config = dict(
    model='segmentation model',
    translate=0.12,
    norm_position='sandwich',
    activation='gelu',
    bias='none',
    moe_every=1,
    width=160,
    optimizer='adamw',
    eps=1e-10,
)
Rows from block 4 of a small segmentation model, named by matrix and row number. Rows with one number within an expert belong to one neuron, the router's apart. Each number is 500 + 25 x the weight over its row's rms, rounded and kept within 0 to 999. All counts start at 0. Numbers have three digits each.
Before each expert's rows are labels from the 100 images, of 14976, where the router gives the expert most weight on average: "strongest on" is what is common among them; "patch colour" is the nearest of a few named colours to the mean colour under the peak. Only what is clearly more common there than usual is listed. The data: rendered solids tumbling over patterned floors.
# router: slot weights (model.blocks.4.mlp.router.weight, 32x160), inputs 0-53
# up: expert up (model.blocks.4.mlp.up, 16x160x160), inputs 0-53
# down: expert down (model.blocks.4.mlp.down, 16x160x160, transposed), outputs 0-53

# expert 11
strongest on: light from behind the scene
patch colour: brown
router.22:496480512493513469470516452476503546509505529482502525489496466509497514513462503454514510519479518527507485489515492493467518481488504504521501508552527514491522
router.23:511465468506501495499525480541503483493485496515463504527480492513491501470501521494473467503470472473514493475463486488519529477490543492477454471527476490491519
up.0:522466511526498483481524517477553471501494477514511517533531506512507495464503481505517473518513502512450497462550523528473469521529463492484514498494516483493479
down.0:490500493511514538474446470547464487532465496486452493521500536486506512543509551529525532511480503497528463510504492480520521456524517478502484489501484529522518
up.1:492472493525537469488514538512510469517510447507489515544507501515517455455524541483480464500514489518505493489496530537485478546497479477487520521493475503468503
down.1:503447492489498530510451518476469516516480532487507486497482565458520493506524509507506533492452510493503485549465526465506548470488474512525488521456490522486533
up.2:503480482504487481520511501470525479509537485509513493531534478456495494478510526486501520465458492497478546534501543456515508477480478518518440516453486522473514
down.2:510471525515522520477530486471489523506488517459440500501509529516475503520447480511520485530521559441503476483505425478476493488496544453515504471495494456491507
up.3:527495494549527486511532459511501531548471459476486510497503533531485514490498518521508506507412501508502547522459483555485507497520495503479510499496484489464528
down.3:471480483496510459514526471486483472453521538535551493476486456474543468502521471493476502502538503559497457478506555472480509527482513516491490487494466498487452
up.4:558516513506504527560503557503481509504516490490518482515521491544495495491498489501529488503522505489535507501519484522491488515546512507511514504495505486500468
down.4:416509509523464494485445455495523480506470512495497508494502503455561521494549520485524507500472476553480510490518516483553501483486516530478507514477499517485511
up.5:527515469531465507516499541469524463503483477486510504494496517495505516510523516524500486494505472485493527528491516512494473490536482519487457461495496465530511
down.5:511494494482479504475508472491509525472546499479483496510496474529434475519460447511524500498496495499519520470522486503495491477534550508487480490514507478509478
up.6:545547483482443518505519495524512497476532433499484489519498484484513510524514524484504521440495479505489525521488475479515474485526463527497501460497500514486496
down.6:529459506483493480495526501509534540489505502490489484541498460510458487508464466515528472481526485510522511489527493532503490480520571482515485455505516458529480
up.7:506533506518475488558465494490491470499474504522511501475524478496515459480489554458482435460520515524530491485512520543498479509511486502449491507483471494500486
down.7:503436513463538465549519521494466513484508509487458481536465528491489490501476478515515532490449471525480474514489494520497534473540530521529475524479539516455521
up.8:519527437483463504519501495475490481490549468501490515470535470477512517492524495499474519491486467494523537543504479467494484486495468496506512468488470492469543
down.8:518487519483471485510496520485534540498521498482480480507469455543470478507468473508522519508487458493501536463526473519506503495527570501498475475466540452531468
up.9:505484513497480483541492508470501461502533521461514509504501517521414509460503509511500450500515487508499482525529489463511488502541490482468523508489480504534486
down.9:484509476505489512505460469514499541515449506495486479497497525509511481560522522517568525503465513493517500450518506479512489480519531486495468498501525508513489
up.10:491508497473488538542516502520534470491532468491484486502488517484491473516547531518470512445480464509489514563462498451517525470496457520485487456504482481526528
down.10:532490495492479528493485504489507526477503518506508528480451452535477479537476477495537522480509478503509516444525490487509511504506513498480518502480527493517472
up.11:512473475516514456514484522480525431517466505511490491557486530489536510506521498527498468537483497466416505496512515490487506485519474532486465492483517491515526
down.11:459481529509519509520513534498482545482478490509514489493479510520526466533500525507554509477497494507541466511514464462495482499507541455515512509495503510520477
up.12:503549506510491522529488514514482483474445443486474476539525506518495491506516518545487512484456484445489539475494512524519526496503492499481510476503496481573529
down.12:507493507474488490471529488479517533530566483531503484519496476528456480524467462511518511473493486464491521461500474494477482502496563471530489509502535494513469
up.13:528542475517466505501526487478531468494465488531490448491545500527517484462537560496455530492484434477478496509491500475499469490502508523458450473489462483501502
down.13:520468507464521478508526545491518521483530502453493503479470465534427487520447468519530484487513503518518508473518512519505499475534550485494454473512529457515492
up.14:546544480496484520522504496512532497467477472484470491513491490464506496506512525511498491468502480486511567478523498532544479477510492491496478451517526494528531
down.14:521434500463469510456528504487505513485521492479483480512483472503469482513471466510505513475468450467525519525511500509479516499512559495515462483498529473512491
up.15:474518478504497499514497496485517507457490502490516508480485495443500434514509523480495453463520506508521499513513477493518497525529489489460495498477478489515484
down.15:537411541477525483559520517505478516473502516522473467525482526507503480495492461483503506482460480512457462520490495495475530486499509555514510519504544505480511
up.16:513618482515481530511513478503469539465497475506490487502552487514513493462475499465499557503491501515499508535491454496522464508538482511487535487486486479530498
down.16:537493542471471493518539554510543522512520501520502460505465487515501471540502506508530470513508485505540508487475501493525527505498561478525511518524557520455470
up.17:502485509493500505481505481498516532491449480531500514535510505458496500486542455494497463486480497484468508467521512548516500500497472498481507477500482477515508
down.17:514539533490488521521501509508492505537518500507459494510515516521503493539475565496494525510498519478549495496482479459499504485500512489529495516517539542496496
up.18:514511479504503462514470529506500517467482479486497512485504500513512468478500526480504465474555505500543488501504502517521469536540472525471486505496468440501494
down.18:506446496483520479578513504497470490501524545477481468519497535493518494516501499503520501473431467505498490515499533501477568482475527516504491517489526514490490
up.19:487482496498505497449509510528480506500534490512493515499491467486492508452488484502522531451531505531504517423519477469492423513550472481472530509466504500494465
down.19:541514529500483513540479490503504477497472479515466481494510540474518494492558517499470503476474494496472499579470493516526567498471515551537478512486518515530494

# expert 9
strongest on: count: one
patch colour: pink
router.18:487484521519534481487523506490495454484461516472499530482497485485497516496503529480475491534510487520519420498482506511477534527497503483460461499525497495485495
router.19:539510510475451498490505506475504486519553492478484493509507496493515468513469497560514519500464475496514549510488507497523481449509522524531496469475515491495502
up.0:479441462525485501552515513525512508504479467532457482517472516496535530459518576474496489480479468487496513533487496490463501510538460484498517505514489516508517
down.0:490525485501499483458495468494498481507478500484474518497470501510486492577468487509534494484463520450486522494450514518501487485508527515469488519526520488481513
up.1:474555525511505495507488508522540513489486465474517510506512499545541524495544542515511508447499505480465518525514509518473435499499456563475474489502521478475474
down.1:496488478469479488521498514497464492516538556530490523496494492487499469508473478467495499546494509515523504488498485486512555542522541444508457503491507529510504
up.2:525448495449483522524486521492520537487518503498509527520446497487419476486470502513481504499505527523535498499524485479480503508488482490530543519502461503507507
down.2:521532476522520482499497502546487464487469507456507456482514522461531492469529465490512516505517463485475494493500475527500479495496505469509508484511475533495506
up.3:500518494486496517453491501483515564512528517521491494495553443510529552482480473485487516462522485504479521489507492515476530477471473504513461503502528529492496
down.3:526477486527487469541516516479474440495476520505525517507503533504467479487508525505520515546513522494523474502489521490511489514555521454508481517482475500504505
up.4:519535496522494462520536454538538500491500488489486499467467507538501485509519572525510471480479498512478516466477466452488453489504466508468495497529523492533517
down.4:479504540489479488483488475492529487507485497497493527495475536468499485565502496531511513494469507465466541507441522491479492498509524516483517466484517474488518
up.5:498552518462491509467511494504517531523508498504513565501489455555530480539528509497503505468522515511480528450467517517495524504495493514531508528493510515470483
down.5:509468480506495495529486532486494505480538545506513457492522510469503510447485525461498507537513501518532486506537483470492504507525503464491468508474511512519500
up.6:518550511514496542542525484517513526499459448473460530508449494527503483487508544486491531486500499522494490537522507495502453491566481507477502490519467475511489
down.6:487486527464500501459491485491502498497478486508493555495469497469536476551493480482496503458466491496495506481460528518479504509486497532484513461522536487468528
up.7:505515481497449547512518498472467467487485555514492505474501469494541520494464464482513474475487485525520527469466484529536487484469496518501480487523552535506480
down.7:506493484478502433507497503476499502515518496503535497528528515492459467519519540514508535525518515499511474492556542492504514508518509459513472525467492468488486
up.8:491549506529530513506467472444509475500505496485493528533533510507454549512479519546522527489455512487471507464528509497512514514522480515487526484477517470494513
down.8:501505532481500478475505533496520512459469481545505542505462500513528451524488485450491509495426498508491481534470491504475506529513493492501508491540512483475489
up.9:509555467508491493538532503515497513518456512520477496461456538536485501508513566485491503507465484479475508494479473497489503486491436524461501506545515508474537
down.9:508512525481478510468504481505524508510476481484461525504468528500496523561500510491483496477457499483486539505471513504504505502520495547468508479500528474488508
up.10:533563447528494505535517520537507513521477522545469484481511510474494528511482521481503492436462498491508515496462506516524531464479469517484466497505524504489503
down.10:515470520458525464485463479470485498487495520455515515524504485504517479507494510493532506517529540530489445497509548503457524497531531498519486534495466493509476
up.11:477574468531541495536474523531532543488446475496519506494523482540459526477533511490503509496533514494481479526543457520461495495532512480487524498494453455491482
down.11:522446471509490487494519488501489474507551528484451488501507481506543474479455506494492499509473500523513486478460506483518525523487518478502457521518515540511516
up.12:517479499538509521523495481557528469518495446492499507522496466512461487499487524549509460449500519514503502493523484477504504505505478447482532487519460477491508
down.12:543517474469510480463510515501487527443472482475475467513484512467493506490495482448463513503490495481467497505473487550475477504517499547505494521523501521494506
up.13:487564544524469486551517509543476465515500464459504490528538523515517526472499551514480505515464497502482498553530471484508440506500500514462514494505477489497480
down.13:523493487421513538466501510510518529479511513517494514489436485494489437540515483494497473488499497483512514460505505516526560518491498524515470510513542510504521
up.14:514509527475473497504490458521556478459511508512473506539482509532499485514468516500531481476501496462471502463526490498454483494531455519496461484549508494516538
down.14:504490526495467499471476464495528479491521486490480506545476514505526510538490511524518491452489521495487525487469541482458506499514487528480514476518528510492502
up.15:518449498463465502486482491506486524483549523515496529484444492451538480509433443514498521499532539552533500486472522494490512505477503463531522516507513563505479
down.15:481528480530503500503506496488497481526471512488542490515549497552468544454536544475519532521527496470485497489543511492511482501525462540461493511487490493501501
up.16:500416541521495544435502521503530469509485482485513499509488491514527476487499484492493502521512500497497494532494504535511445496487491493537478509513503542516504
down.16:500542447479513473517491475479487507523518503512513509518522496478460541512513499510529538497491508506515519473539509486490496494502471479460504502477494477486482
up.17:503495491514533538537517502546503527495428467516465525484429505472501494539521530482471521502544480490499491522501488464455464497516487478485498497529512511481520
down.17:481509521456481505448490459491523494498473484489490524504483491483521513553497490509538488452452479485497510517472489490490487500525486506488506467476536496480528
up.18:500484506504522509502503499515524546467449510505478474471502521529495506466474487488451442499493466492459462487477491510506536482476444506470519468524473456482519
down.18:523518512508497485497524535500504496539536478552471551505478480445475468523471499502448504484451491508495548481447517499477477492508516482556512475512502477496476
up.19:501566510520505460525513517514500455522503503504502543515516501488520483491523486505519501475480490501470511466503487506496556507518443494485534496520510480516476
down.19:504473489490524539476513504488522537488504458530503473502501485515512481521507523488459484507495508512482496510520503549475452487468532520511471520484501489490534

# expert 13
strongest on: count: one; light from behind the camera
patch colour: brown
router.26:528488506509484478514516539517486494545526489494517486488477529478494492499529511539502517482524480514518528523450525467495534483494467464502523512490494567465507
router.27:466486499528525473465498442487504529482481502489528517520508444476485491493490491486520456524536506533514475491518534523473495494503521500486480500499523496471518
up.0:438483519563506518471508480508543488522504533532484515485520519483527513482490515510486492453474472473484521441449476495481556474477491490489517509519527497502561
down.0:566515531512521529523510542528477486503495492483527453512457514506467473522521513500490524507508484499520497490494551519527503507511523466510477513500499517481444
up.1:456497539501532510470484518476492520485487514546512476490515508481532522521547505461506512481475469514494474478494484525512504497519487512508471499513502497502478
down.1:535508475483514533546517488533503494531496496493504542500503489537455500463505486498499537526512551526500485491486546495521529504486526496460503468487508485472470
up.2:508538460504522497501480479510501491473480518472465474474526480488476535513525504498493499478475498455464512471489505495482495461539480550461497487514489468507526
down.2:490504516548523498462499482484494500491492522459510487488530513462476497496519465543482458475518471453468512477484503535519506523478515533438479489470525508491538
up.3:461497493499486531499477491539479472516521524507506510529474496508513475506477502495549512540487487500518513466533489476428505510534469485494462488470539488494504
down.3:511497504497499497500498515468489530487487491465494501504549484487462529510511488479448475497543495530466497518491535579540482482478528515522544486493479528501480
up.4:514522470499484539497501454524519514469478517501453480523513475524534528522508505497464521478473460488464478460476486488487475477522495511432493506547522461527514
down.4:506505524556527493456513475474489500494501499470522489480526521485504520492497460558463431480516477447497508474497531521506495490486499537437497489479512509496555
up.5:513496483492486489505482473539533513455455516490478502499517493499467507498472471534507494492490514498461458507519505551438464524566534539462500497526506442488492
down.5:497505517551520495443504466493481486497478507463529494462514522484475494491509457552486425473516457460483527474499538512511499492504499509459496489477511511480512
up.6:508517472452470511546524515507512501488531481514480506520518498501425494455486517472497490447472509505486513510531480539474506529488504506500509476479462487488478
down.6:494517478516514479453501484465460510476483502537514479491503509474524512522512493496490513546502518512522493527500529510484519526497491495495497478483502497494534
up.7:490472502531521477531482526506481490503515516487541514493486523474471522448491447485502495480523526492494495495559484503492463535502461496471537526465462487506502
down.7:500513478467449540486516497502469477517518522506477477529535491539502507538528561490493520498509507530514530538453490494504510496485519500510482495513521556500482
up.8:497465503517540534511498508474554531476504492509473505482511470452493512514476514524450496522454494503454483549492529515474536463478470532473472492520455469488558
down.8:499520493544501480443503464491466503494487495474500451495532526466509502483525475541509442499532471469510522480483544512493514517474516498425526483473523509470507
up.9:510521490485477533491499504495488487498521527495500481508531475484480496470518505484474532475537523471491512521483499528536509520514484498481517509449487490515488
down.9:513506459452456502503481497478473483492507524475465489548478516491532507547505527484519472527496499505542498538507520477474486506511515475535510522467534524481466
up.10:514528482516489517503489501487516490470521534515468487512540490523539559512506520529471540485455447473443492437503502517494504472494460520474521481516492473528544
down.10:469501506543525493464502474481508495489487504467509483487538507471503521481520473550463454484523473460485523482509530500516495492494480546443496484481509499471560
up.11:515542469433488522548479514485497487505516472534476493523527507505455493500510534493492519493500506506464519525486524552546508519528491515514487478474475501513481
down.11:519491496451480469471481470474480532477491533476501506526494510472532511507492487478492470528502500484563486517514535455484520497465476486516536488446485511457534
up.12:497518506452469503554509482512466529489471519498505472463471519544493475506497546459546507477481495527509484545507521430543525469509459509512488477516512498477522
down.12:464507485492538474438515496475511528499490484498494537509523446487509514495475462512491438550530488488492508480524494536441471523510510511536497532493521471535498
up.13:525519528506493518515526498501517521504509503494461528474557471484475522478478484530455499482497475520443469482481504517476498456516486557449509482479474457512529
down.13:489511509540521490445514472481475503495500501451510487474526509464490507485512468571474437487526478453489525478503535514516501503501515534450490492476510509497543
up.14:485536503482463530547472492517474502479494464508480518515516533497492492485502535468548519460475490511504514507539495494514470523521469499481496486496475482492472
down.14:502509492482535483449496457455473530477489533513517499479512497459505545495492469492450474499520505465533494501495533504486562503460510516498500489472517502454531
up.15:450512483499467493517463478543490511503493541527489503497510501530533531500464510483535541479524514485489490525516500436477519503513444499484498533494518521501512
down.15:509487508480546525517526552500515488495509491483499531506501508509498480529485491502477501511482484505494495470498466521495458498485531465588493504497531521491490
up.16:464487527554547488460541451525497483488479519527493497469513476509519491526513480479510524434487491507475463492459453506518510508504506516496517516547481492491516
down.16:526514489492497555533479533511498502552484511469544508516494524480464486469502509518493546550504526490521504483495542501501523496507525472485505450465524478489487
up.17:479548501470531462489501491482473468508508513535490503516551460499542536522505518497531527496519481463516499525543509456509517506499515508531490489467532533495484
down.17:518483504482499514542486545531515529500535506502497539506485500539498463510490507453496560515456525568502488504489485517485460510517508483545506511522493469505500
up.18:504495511517524482475485492489516540503505539489478446483517498503464542534483513509517475540505512487465476488522450523427491501514566526482477525534509472480519
down.18:495511473532499525481483490469471454502486509472541491505520480470485512501540443519511489496523492507486538521501582529524519488524470495465519478470493537493508
up.19:556494531457460514497522478483503498503525501431508486529474467522512487536521503503515505542515532514552476506529515461520503497506546478515491465495515505497479
down.19:487514516523509466545487533507538516527481488545473539464512489511511481507490494468515524507469514504472505501484452501477461468543485537544490546517495498515515

# expert 4
strongest on: white object; its colour: white
patch colour: brown
router.8:520511486469542529495510521489495559493528502504456509482456471495503535528457504491492518499511501528513444502506486468507526503479456507525505513510482523495484
router.9:546507536468489497515510518481534507508475564455495476480520491458490507536492466487466477457486470495483497515488516501520571443490515488508481486483471458478483
up.0:514488537507481499532515452527457495463523509491486484508481516517523511528464506492471494458475504486516489491513510499537503506539437492482493515538519467492478
down.0:515482497480480518539481514482499499482526506506498586531455471470516497504492482470519501530508507504516524514503502489482518501486439483546532492516469530501494
up.1:467506506502500482545505539536506489513519466530528491510459504530517450479521532498523507494507494529517515546458486504503471517523490472459521503485506509503484
down.1:461511482505525481476488484481467511512472492524488473493571545520488540472491542500475509513454466489470482467516490501497528488499534538479482520485513481502555
up.2:490497525519464492522490502510459524485511466501489488519492488517534489504475513499513510447470485485491576525493474531547506479515520513510478508536541489527480
down.2:507477487473496510534490515501501463466527496504494570532460496464507499492515502476524497548493478524500533507506490476488506508485450478520513489518482511483494
up.3:511461505513459468493510467453518491488487506445497497539519503509453507504505528517540426507482492476479499445553482456496515479477484502488466472510506505496539
down.3:505501518507485515534507474513513518505489499491504499512477483493550498551490532485525453498527516520551514478498515527497504471500465437524503480534512527506497
up.4:489544489480520511523444505468502505524460492519529538561555491467483513492527468487535518522515522505472527519529518539471524509537565476513478494491527460468472
down.4:498482556478500474445532506481523496480483518475489467460456493537476530491448487503478469521473498463503494525477466492523498493466528492524552530494480542540518
up.5:441530507493470529508508503524490491482490460502486494471484481530536482536454510494517515466466454487478491507477486497551502477507513538446488488538523483506519
down.5:499468494469485512541495508497512506486510496516499581530471467470515487477498489466515484501489481520499525513505505477458495497474433472530521474508480506505492
up.6:502479502504511474477482529530479489537512457548503538526502510472540483467510448481496492499499501516491532511445491575508533488480482472516517505494483525481509
down.6:503525523509543501497510488507493503504494482457510453472553530523463532510487514542508513506508527476486479495499494472529508524524558516472485518474536481502494
up.7:486476517492464529471495468495479499497516504470480503517505529451502498501520526517524495488472479493495520454508507488514518480524495529499486489527482486482521
down.7:526496508516518547558518508518515483479515505500512579548465472459506505492496496464514505502518455497525515488486478535504461515488461482509502448505501496513501
up.8:489532480496490523520537514468515492480471468522504485521553516499508467489563506515490458485471505454494494526450512530534513500487515524488466501481502478532498
down.8:500479492468488499543485496488511485473527506514519585525428503460530504512495493448529505497520489520502493521482504483473503496505421450503519513502493488483482
up.9:492518491531475505520513493565504480485470479480478503474480506488518457479491521476514475493475488481483555486490480522504505478517489505440496486512527475541513
down.9:504467480491480493553489530509506491481506503538502571518457484454513491488517484469497494510508477525510496504509511479484494501495450464534523461499489506493492
up.10:483496513494474493504523487453526472466509524526528507509523516537491460562512513518497503492455462476480473463525516488530485483479502546483483498519499496509519
down.10:484481484486486529548497525476499502496522494513507594546468475461512473501514468463510500519502519512485521534495518465480496514502434464530526475493480508500482
up.11:479506512522510525539526503521466479494482470500497472462536496542505466484497515524471508447444479485463555518458500524541510516483482498475503494507512470515534
down.11:516456495475502486526486505479503509486542488507509562518458501482504478485531521485528524541540522526483510499523516447468500492502455446534509466515497491480468
up.12:503548486513501483513501502450543486534472485498511524587517491489470525528536473493526461510504513500505555469507534511484506502555517482505517514472510506479523
down.12:533487547465509473470502502524485509471492501506504462432470539498528502534440508480483505523500457491522506513463493523520505473465531460525517490504519503513478
up.13:483480505510492511518517460495512473461523571512480486498512470542516519500460478483515487511478508497520492439539518501498501461479503491539483484519482486516530
down.13:505473496481486545523491527483533499481521505488490575533454481489524478501512490462518498509510492512498521493496495476474492493486450481514515498510469522499494
up.14:489566516470492541505497484517502518481495483511485505528526496486484482501547521487493509475475510488485546542462538527506468499566506500509446490495486468518490
down.14:522483541424505469506520501488476490464532511504500536491417478503518502487463484487517513535500503529509518520515478458510516525452451481548534478513505541479487
up.15:517489499528519496537487486522461479459489453470472481439495530535521476499491500525524518447446468480469545517500476542533540486490492493470505486530518469536540
down.15:499486493485490494539480543501498488511540492508510551538464473485540470500498511486524499485485483517496537497518517491490485497490448483514510497498480498489484
up.16:473556506499499522491478501490464529489514509546515458476539466515525553551484504460507495505527501473522502496536446490498469513492497481498540505474499476500511
down.16:512461488506485485535509541484514491486468521483477502531511521515444467467504515493491515501456476512477487507454549522511504529497502505499485486481531529492566
up.17:531509520533488515461475495536469518535459470487477531483542530502482539463495508524477521458474467472503528494465475515507526508453482494497558494485467510478509
down.17:508499478533507538492513461503505492476499500459519461504502517524514512498518492548527538528512573494480499499536548492451475514518533543530462513490536455497494
up.18:439556562470494534523512504525482485501533485501468507527515508513490493519504531512477537462443477503476520472444542471513504498518461523494479497507516477510498
down.18:513463502467491494522489500479513496484520488494516584498462490494498494497481495462526488525522523523515540519514487459484502512475461462525539480510485534481505
up.19:532500524473489488516517527466504526493497488518458516521501456530516500498492513524485555499490486498443522518481508521525510518482510562557501467469514480495508
down.19:486519517494496575516498474508457442465518507477543542508540484456485491513526489465510465493574539495528496489492514509486516524516513443493485462523490479501485

# expert 14
strongest on: count: four
patch colour: brown
router.28:515480530484458480540492490479510445511537521498459499452465520514485489511483466533493491523515491482482522470484555483531451492499524508467523466501491493510528
router.29:468474508505482505477453477458503507508479515542485523538483506438524498532464481519525480488472521482480519541474480478511527477488487517556475512491511510490500
up.0:535498522500508483537529506486545482530482462509498501487491501565499462475543487513470481525523499551485516470502506512471483513493480462476507481532505483457513
down.0:516535501481504533482510502529487510489489495513510524548552516463495546473450466453525523497484493490510492490515478526466532506499499475504493506488495492498466
up.1:543464499539499521503518520465520485516500487482495496503510509488453508478564538555471505498531500471476481507509530512528493510488491479489553463493461488529486
down.1:500550476482500519468518488527502533490458493528528472478532473529493521517490495440484503502491523501505520506502445537452474492514510503493464543502484482496482
up.2:479473508489517503532483512484539498473492492456490517479490499450477480474521473521500466520582489496516480529513554448502471517516491512493517470483470490476503
down.2:539565511478514534483555484542486505495493494537506498562520497522531545502477487439525508487467478489532509460485440521464490531496503503491476506491533521472436
up.3:510523474526499503491508492489525478495470494454527505503544499520436476458554509519479475531510484511503491470495495487472457500549529500445507468519514456470540
down.3:517482489474502514475519502516529504463508464571486498520522501499526531467423501477537531504459493499487486477515469507446477517504476496492508510489512467501481
up.4:473505527521535451485481482516518537497486517510504524498554465501486469478479477473503476494535514502476504457526504483459506518525466455473497505529508513494535
down.4:525504499499517509507491527529501491499519536463481508544457485502566528518530506531522543515465501510481489512502498504513496493512487508544496483528491494522489
up.5:519590530529525509506509520547507548523500501479511492537528558488467513480468518478476470495486495463499514492504506528514489499497493462496456495509536516479509
down.5:515445508447484497496528493492477518477524516497456530488505457537501495514511484507509605494493497560478477500522491458490534512541513513525505498503494458499466
up.6:511472532493494493555477514433558480492509470487478509488489497485508480467552491515461465516533468499499487513508537480499514532491515513507505458482465502504503
down.6:523555494475540528475559474541512521505476502511504516561523483510523568500468466447536502498494518503512496466512458535469491504506488488490495512488537504468449
up.7:494538484518541505515501523481469504512478478491529460506521515532491526456491533470442464519558508480509475534536523493469496533475489484513467538490510520478486
down.7:526485511479474519512535515496498513495496512486437558508497469517462458515487487476537592475467505552494500466482476493524498484554527483487511499502523510501498
up.8:513484529510509485541514515453499490518516483437505493462481530525498514491534530544438452528555498507522484494527539501527495495447528479475534491484498514481520
down.8:537521487468483569513545494507496503521466498510483524552520460514471495485455490448531567474479499512494524472495451521478503495537501484499481529509534503488473
up.9:488492520542518470518500468498523479468473513462491496456520459472494489505492506494498490492503475484517486494503524459473491481547443528487514497527487486501516
down.9:461520478506516486469463496507505496499506490523576429508517493467530530516521509531488428493521529458507488527528513517481473526484479514504485496507472505522518
up.10:496536491522539523502464511479503524464488496533527483518506524483485507510506536515517508522534507470499485507500530467497464494544502505519471497482510517503498
down.10:510497477456472476464497481565492513516524521514472487452493452523529501533517476477485487471446466519524513532474482486477515532472491495514539495508510518484538
up.11:474491500512535440493468483515489475497533526529524516525518449470532490508506500487519508508556520492512445460493544484457497506540476502505463520517472512513494
down.11:523481518510493494497511503510482532499494521471461515509441519526536511492492490509517531523453509502471525555510484490526498506515550471546524487501545511499501
up.12:539525502512544456565522506460516465512488480476499513490519511471474476521536514484490465508523479488509462493532530474513516505491525480507476482516509474475508
down.12:493538483469475521457500467545514511479488488521485507528492480491538543498440482489531500485464510526497488490500454521461466512497498542493542494486504506539502
up.13:509478551486519509543508492478514489502498477487453532451474458519518494490530512516457488482560480517492476492528544479502492526475498498456537489493446493480496
down.13:501565499503518514475517521513491513518459518488521496557529498465506531501512489440503502481486520462507529502471455542476514508496514474498476513495531560487475
up.14:541551479508506514501545508525528556518466463479511464523487517529475527472544565517476475485482506522494492519514530519488527502505496508495450493514530489495469
down.14:466471492478494498488455502471477493480509514502485522508517489458481502496446489490526545477491521485505500486499448474472476513514517493499534547470477471480488
up.15:519498531504505542500531500497508497487486515479467533483480505513475487487529489505469516466517460466491485494483521515484464529505476492441527478497464490475519
down.15:518531467452505511488516502489467538486468496534534484530569509484528559490506489433531486506484528505513495507503499495470514514483486490515478498464480504470459
up.16:490516516486521447476487478424485497495527567531490534480531442491488486504475491476487513485511496485504488497523532460497513499501483485533492507500497498474480
down.16:474463504511522465495485507476528519510514495462492440533485539464528495471549513528481485527494498467470517559526524490469496525507483520497513462514464510523512
up.17:476612500487467507508475509480489558498506492570490516507519503470526521515465524503496505519491498509475518516499495529504490491501509518516473548499537506515465
down.17:548418511474468470485540479464516469513542528484472481489493475525487446483506451513491518505536493506527494503496534477517513485522512482500523491516481501472510
up.18:512586499487530505531508523484484541489492461495507498528526514499476540483474512479480492511488510510499490491508522556541499502523521501525489516496529503488474
down.18:527436472463479477506506484513511536518534492536448513479484468524511497492485511497516557488460489522501505527511489475467493509488483503522528497474496480495519
up.19:526502490510491487503527488557488510482515566515479485476499437539529529507484516511519508508498514505465494493482500471471506473543513519477486508495484479527490
down.19:442484479516537464490466486498483491504511512527552428493526499470508543491513508532483446493479514473533485508509524514464470521476479502511507488489505494503525